A small text-conditioned spectrogram flow-matching model, trained from scratch: text encoder activation swiglu, 6300 steps.
Rows from block 4 of the text encoder of a small text-conditioned spectrogram flow-matching model, named by matrix and row number. Rows with one number belong to one neuron. Each number is 128 + 24 x the weight over its row's rms, rounded and kept within 0 to 255. All counts start at 0.
After each neuron's rows are labels from the 100 texts, of 14976, where the neuron reaches its largest size: "tokens" is the input token at the peak. Only what is clearly more common there than usual is listed. The data: chords played on synthesised instruments.
# gate: MLP gate (text_encoder.blocks.4.mlp.gate.weight, 256x128), inputs 0-63
# fc1: MLP up (text_encoder.blocks.4.mlp.fc1.weight, 256x128), inputs 0-63
# fc2: MLP down (text_encoder.blocks.4.mlp.fc2.weight, 128x256, transposed), outputs 0-63

gate.129 [ 87 144  92 180 132 117 118 132 167 152 114 141  89 127 181  86 151 115 102 140 141 120 137 119 111 117 152 149 103 140 110 143 136 121 148 147  99 130 113 149 125  99 137 132 100 160 108 135 183  67 167 151 101 156 119 107 128 112 133 131  95 145 138 148]
fc1.129 [142 129 107 123 118 117 150 145 159 111 165 102 128 118 144 124  96 125 130 133 100 126 121 166 125 171 119 135 141 133 149 154 178 142 130  96 149 134 131 118  95  83 131 159 165 117 101 107 121 132 129 122 187 142 125 105 125 150 109 118 164 121 153 118]
fc2.129 [103 186 124 144 139 139  81  93  91 116 136 140 115  68 138 112 151 157 126 168 140 132 130 114 155 143 133 139 106 107 112 185 127 135 119 130 114 133 114 119 173  78 120 153 100 132 128 128 138 145 121 131 103  69 116 117 133 146 150 145 160 124 125 103]
tokens: "with"

gate.48 [101 173 129 101 154 166 107 130 134 100  84 117  87 115 189 119 109 159 132  84 128 173 134 111 158 102 133 119 157 158  93 160 123 118 114 168  99 137 118 121 121 111 145 141 116 139 158 122 135 114 126 134 141 132 100 137 144  96 114 156 129 149 143 135]
fc1.48 [147 142 148 173 137 105  90 112 140 136 112 124 129 130 110 121 105 139 163  90  79 118 130 158 130 142 134 176 147 122 136 122 143 154 192  82 103 149 124 148 101 170  85 119 124 127 151 126 121 133 159 156 130 156  92 122 122  96  74 141 146 141 144 143]
fc2.48 [141  89 107 115 125 125 144 150 138 118 102 147 162  98 113 152 144 115 142 141 117 143 116 127 115 101  77 113  71 148 134 121 139 150 146 132 116 194 116 124 164 113 148 156 125 142 108 169 160  96 161 133 131 117 117 174 102 152 124 110  99  74 129 103]
tokens: "with"

gate.18 [147 130 122 116 149  98 123 144  81 154 160  97  67 152 159 110 128 160 104 137 129 190 153 137 137 116 112 154 174 154  97 150 135 113 109 148 175 135 133 153  99 122 132 119 107  90 109 144 136  79 159 164 135 131 120  83 121 145 151 132 139 122 112 142]
fc1.18 [126 125 119 147 101 103 125 100 151 147  93 127 192  82  94  96 120 138  94  94 149 153 133 157 120 202 136 124  90 170 121 122 124 168 113  95 117 152 102 133 113  98 156 161 140 141 121 169 117 118 143  99 114 102 116  86 169 130 128  86  99 115 130 129]
fc2.18 [ 93 109 158 136 115 135 148 113 167 117 157 118 152 110 125 148 121 105 151 114 139 131 133 128 122 142 128 101 131 118 125 130 132 133 128 125 116 136  88  40 115 105 145 128  99  82 140 126 138 128 215 150 148 178  98 144 136 158 133 105 153 174 156 158]
tokens: "saw"

gate.80 [136 138 161  96 123  81 112 138 180 148 131 149 135 116 147 141 124 134 115 162  66 137 136 166 119  98 138 134 169 151 189 157 112 124 124 166 145 119 137 171 106  60 115 120 111 151 137 128 160 118 138 158 140 138 149 119 100 113 123 184 117 114 142 108]
fc1.80 [118 111 132 121 145 130  88 108 135 107 129 113 145 119 104 134 132 111 133 124 148 134 121 164  90 155 143 145 115 181 116 118 157 126 131 103  93 140 134 108 111 123 142 164  89 136 122 128 131 125 106 112 154 147 139 133 177 106 162 112 124 144  96 161]
fc2.80 [145 121 124 115 120 145 108 102 153  98 174 155 143  91 109 103 137 110 160  92 118 165 133 131 123 144 118 179 116 115 131  89 138 113 146  93 109 186 124 103  96 152 187 142 107  74 128 157 127 149 133 135 122 119 118 132 155 145 171  84 141 144 106 154]
tokens: "saw"; "section"

gate.14 [124 152 134 113 129 102 128  94 133 124 147 109 132 117 161 150 118 148  83 143 168  82 107 146 113 167 131 101 149 134 137 139 105 129 152  64 160 127 142 125 144 106 144 135 166 124 196 135 146 158 139 141 172 145 152 136 106 132 158  67 124 128  94 123]
fc1.14 [101 148 165 114  74 127 131 125 115 163 100 152 119 156  94  97 110 166 158 137 124 130 127 167 130 116 135  90 137 140  99 146 131 104 178 184 128 111 100 130 147 136 140  91 126 148 116 159 172 153 107 182  82 154 125 144 133 138 152 110 108 142 138  95]
fc2.14 [116 122 110 110 153 184 157 134 109 109 129 131 118 143 168 105 117 105 115 135 119 126 117  95 151 121 152 127 175  94 100  82 123 156 127  98 105  83 112  96 102 128 140 130 124 144 152 117 124 114 128 173 132 135 201 137 125 108 127 122 136 120 139  89]
tokens: "string"

gate.47 [149 124 129 134 126 121 119 128 108 126 181 147 120  89 181 158 124 173 169 122 153 147  73 117 127  89 142 133 140 128 121 153 140 129 149  98  82 136 139 122  79 157 124 128 122 161 115 142 111 121 145 130 151 118  91 148 106  90  76 100 142 116 145 119]
fc1.47 [146 122 145 127 175 125 159 111 149 149 134  58  80 144 157 128 108 165 137 122 132 168 136 125 129 166 128 132 115 143 104 140 117 103 115 136 115 161 128 152  80 175  92 127 125 136 172 139 116 123 145 173 155 102  63 101 107  93 101 127 144 131 162 147]
fc2.47 [120 162 149 125 133 124 116 142 118 124 130  98 112 130 129 102  89 136 160 128 121 132 103 144 141 124 150 133 153 121 103 184 174 137  95  59 131 148 172 115 157 129  84 147 164 160 134 126 119 101 157 156 108 128 105 128 166 103 145 157 131 122 158 140]
tokens: "with"

gate.134 [ 59 155 109 126 150 106 109 162 109  97 112 142  95 114 152 124 119 128  70 142 133 164 119 148 102 145 156 132 132 125 158 160 150  98 156 119 138 143 177 140 162 112 107 100 117 134 150 152 123 101 163 160 106 102 130 154 115  61 115 102 110 120 153 139]
fc1.134 [129 148 128 166 127  77 152 169  93  76 149 126 124 157 100 105 153 163 135 127 121 112 104 134 151 122 147 155  74 159 133 129 163 115 166 101 167 111 113  75 116 139  97 178 107 127 106 133 127 124 142 157 140 154 115  71 134 166 139 133 143  80  85 122]
fc2.134 [137 109  97 111 174 155 132  92 115 109 103 160 113  85 145 114 116 155 133 149 121 162  90 104 124 160 130 152 111 133 130 127 121 117 186  92  86 144 126  98 129 102 142 135 145 118 129 153 119 107 107 121 139 180 136 112 118 171 171 102 106  87 148 155]
tokens: "with"

gate.186 [ 89 125 127 167 129 158 135 117  93 148 101  90 132 151 122  79 141 117 160 160 114 160 135  91 113 103 142 131 132  55 105 120 145 116 157 112 162 123 148 172 120 127 135 136 150 127  99 115 137 131 122 109 120 142 148 133 141 151 123 131 100 157  90 104]
fc1.186 [142 107 157  83 136  91 127 111 137 144 132 137 163 134 105 121 158 131  98 146 143 111  48 151 174 118 127  74 121 139 111 158 155 157 127 123 170 144 120 155 133  96 145 138 108 102 101  96 107 127 129 103 124 136 155 152 150 190 110 151 125 157 114 135]
fc2.186 [135 114 131 106 123 167 162 133 142 125 128 134 111 167 135 103 155 128 115  83 110 167 134 167  97 118 115 139 172 135 130 162 103 129 122 140 110 117 158 156 140 131 175 133 122 116 117 127 127 168 114 159 157 171 124 106 120 134 171 114 106 150 163  98]
tokens: "thin"

gate.116 [104 188  92  94 137  88 128 146 109 129 160 106 122  69 117 125 105 138 135 126 165 170 164 140 164 118  91 141 126 160 112 118  85 156 133 121 155 145  94 121 103 108 124 128 151 148 144  94 134 140 124 111 166 111 102 140 126 142 118 145 103 144 152 135]
fc1.116 [160 159 127 140  92  85 124 141 150 116 160 110 121  85 129 145 153 101 166 151 158 131 162 115 134  84 135 134 112 163 151 149 129 125 120 142 146 134 129  96 121  97 171 148 145 177  96 141 150  72 104 138 151  94  89 101 158 135 148 125 107 101 154 130]
fc2.116 [126 153 113 151  95 123 111 129 146 138 132 136 119  97 165  97 108 123 137 147 112 140 150 143 142 125 133 140 113 172 179 140 131 116 132 133 132  86 159 109 148 117 175 103 151 141 107 143 176 114 142 139 147  95 115  68 136 126 132 115 124 142 124 162]
tokens: "with"

gate.49 [101 134 105 163 117 113  86 158 105 135 121 181 118 112 145 133 151  85 151 133 149 122 139 144 135 150 143 168 121 144 125 148 124 126 132  85 146 172 100 156 121 101 148 171 124 149 139 153 122 144 156 130 149 166 106 113  89 109 122  99 129  92 146 175]
fc1.49 [ 99 133 133 137 167  85 126 118 114 125 116 107 129 147 116 108 112 170  97 156 154 176 100 157 147 134 146 107 111 117 100 149 102 110  94 100 105 112 151 155 155 124 148  87 135  92 137 115 103  80 128 147 116 138 150 128 123 166  91 147 137 170 136  97]
fc2.49 [116 196 106 155 143 141 139 149 145 109 115 115 114 121 116 131 139 113 100 145 140 168 121 123  97 139 168 145 133 129  96 104 134 145 122 100 129 158 159 143 140 126 135 138 141 140 122  96 177 106 142 158 158  87 112 113 132 122 134 149 142 114 127 109]
tokens: "with"; "diminished"

gate.148 [114 111 123 140 103 127 138 130 112 105 121 103 129 115 119 138 178 155 131  67 110  83 108 142 122 120 154 126 133  80 118 112 114 131 141  84 146 127 132  98 138 127 105 134 169 114 104 125 110 143 152 144 125 106 147 118  84 129 146 136 136 126 131 147]
fc1.148 [143 137 139 148 117 125 119 135 132 118 155 171  97 134 118 100  86 102 137 161 168 126 126 138 130 133 155 133 165 153 145 101 116 145 118 155  94 100 110 146 151 112 110 134 131 167 120 171 181 120 120 104  94 120 128 150 173  79  66 133  97 132  97 137]
fc2.148 [122 125 106 124 153 146 128 144 108 142 139 131  36 129 135 135  91 100 132 111 139 150 137 131 130 144 112  98 107 105 173 176 156 124  94 179 119 124 114 149 111 111 107 142  76 110 126 172 167 142 137 155 146 119 115 145 112 133 139 107  62 156 118  98]
tokens: "string"

gate.40 [133 141 115  88 125 123 166 126 115 144 115 125 125 104 121  98  85 159 161 114 124 174 114 126 149 110 112 148 116 164 155 114 157 101 115 120 108  98 153 146 121  97 105 134 142 112 180 131 135 148 135 170 143 125  96 147 124  90 150 105 165 146 131 162]
fc1.40 [143 118 146 136 103 126 101 126 151 116 113 133 131 136 108 137 127 138 148 141 100  83 160 175 115 152  83 101 136 167 146 183  95 118 137 150 143 124 171 157 140 154 131 112  82  59 150 123 148  85 106 110 113 155 134 126 127 136 157 117 116 124 156 141]
fc2.40 [158 146 117 146 140 114 132 129 143 175 178 141 138 117 133 145 134 110  97 131 135 202 157 138 149 114 125  75 146 139 159  79 146 144 125  91 128 160 119 119 134 131 124 104 160 180 127 121 109 141 110  81 149 123 107 121 109 102 135 139 148 100 129 121]
tokens: "thin"

gate.34 [167 136 125 119 144  84 130  98 134  94 100  92 140  88 131 156 171 161 104 134 163 132 138 130 119 127 159 147 107 117 130 153 161 138 109 104 152 157 145 137 127 123 169 139 142  81 106  83 110 102 134 143 131 131 147 153 166 122 149  83 132 153 126 150]
fc1.34 [140 131 129 129 124 107 161 187 128 158 145 150 110 124 118 121  93  74 202 150  97 160  69 155 126 133 112 156 130  99 143 115 140  94 108 183 104  93 124 173 116 160 150 115 105 122 152 143 110 101 115 121 145 139 139 157 121 112  93 139 158 109 148 148]
fc2.34 [118 110 115 103 122 152 140 154 171 155 145 180 137 168  88  97  89 117 124 133 136 123 152 101 151 145 129 136 127  99 154 127 120 107 155 175 141  61 120 143  93 136 115  88 140 190 150 154 105 110 116 134 109 132 115 131 116 108 135 151 116 124 116  87]
tokens: "string"

gate.75 [155 182 124 101 150 112  98 183 105  99 126 135 123 119 142 134 125 120 170 129 111 133 144  77 112 135 132 135 152 165 131 101 143 132 113 112 133 125 123  95 131 116 143  86 129 139 134 133 128 128 176 124 125 172 102 119  76 146 135 112 146 132 150  92]
fc1.75 [173 101  96 109  80 164 145  99 164 177 137 157 123 122 134  93  88 147 102  91 107 145 119 125 100 121 142 149 145 141 104 149  95 143 137 126 130 141  96 161 127 146 126 144 174 185 161 138 177 104 142 152 151 151 176 107 103  88 133 136 151 136 125 141]
fc2.75 [170 161 148 126  93 132 148 124  84 135 169 110 113  91 137 115 119 124 157 137 135 116 134 139 109  85 148  87 150 123 110 178 117 129 120 129 146 135 144  71 105 164  99 124 119 148  89 140 134  99 140 122 110 169  97 130 152 154  66 103 129 113 145 146]
tokens: "<end>"

gate.214 [121 148 131 143 131 120 128 136 139 140 152 181 137 133 110  90  94  94 111 172 131 137 120 163 151 144 150  95 109 117 112 138 106 154 197  92 160 125 122 138 168 112 160 147 153 133  77 164 162 140 139 110 163 142 106 123 127 146 137 130 168 144 137 113]
fc1.214 [126 163 132 124 138 147 152 104 154 109 125 124 115 143 110 128 125 167 118  91 144 139 138 113  95 119 117 141 184 125 148 129 114 105 128 135 133 134 112 110  79 132 135  58 121 158 141 134  83 121 128 140 112 118 116 139 100 114 101 110 143 124 145 132]
fc2.214 [153  99 108  96 120 119  98 110 145 147 140 130 134 118 107 144 117 149 161 122 124 111 114 118 108  92 119 114 174 103 126 116 147  72 164  85 158 100 114 104 104 135 123 130 106 120 197 107 104 170 158 105 157 168 135 143 124 106  98 149 121 175  80 157]
tokens: "with"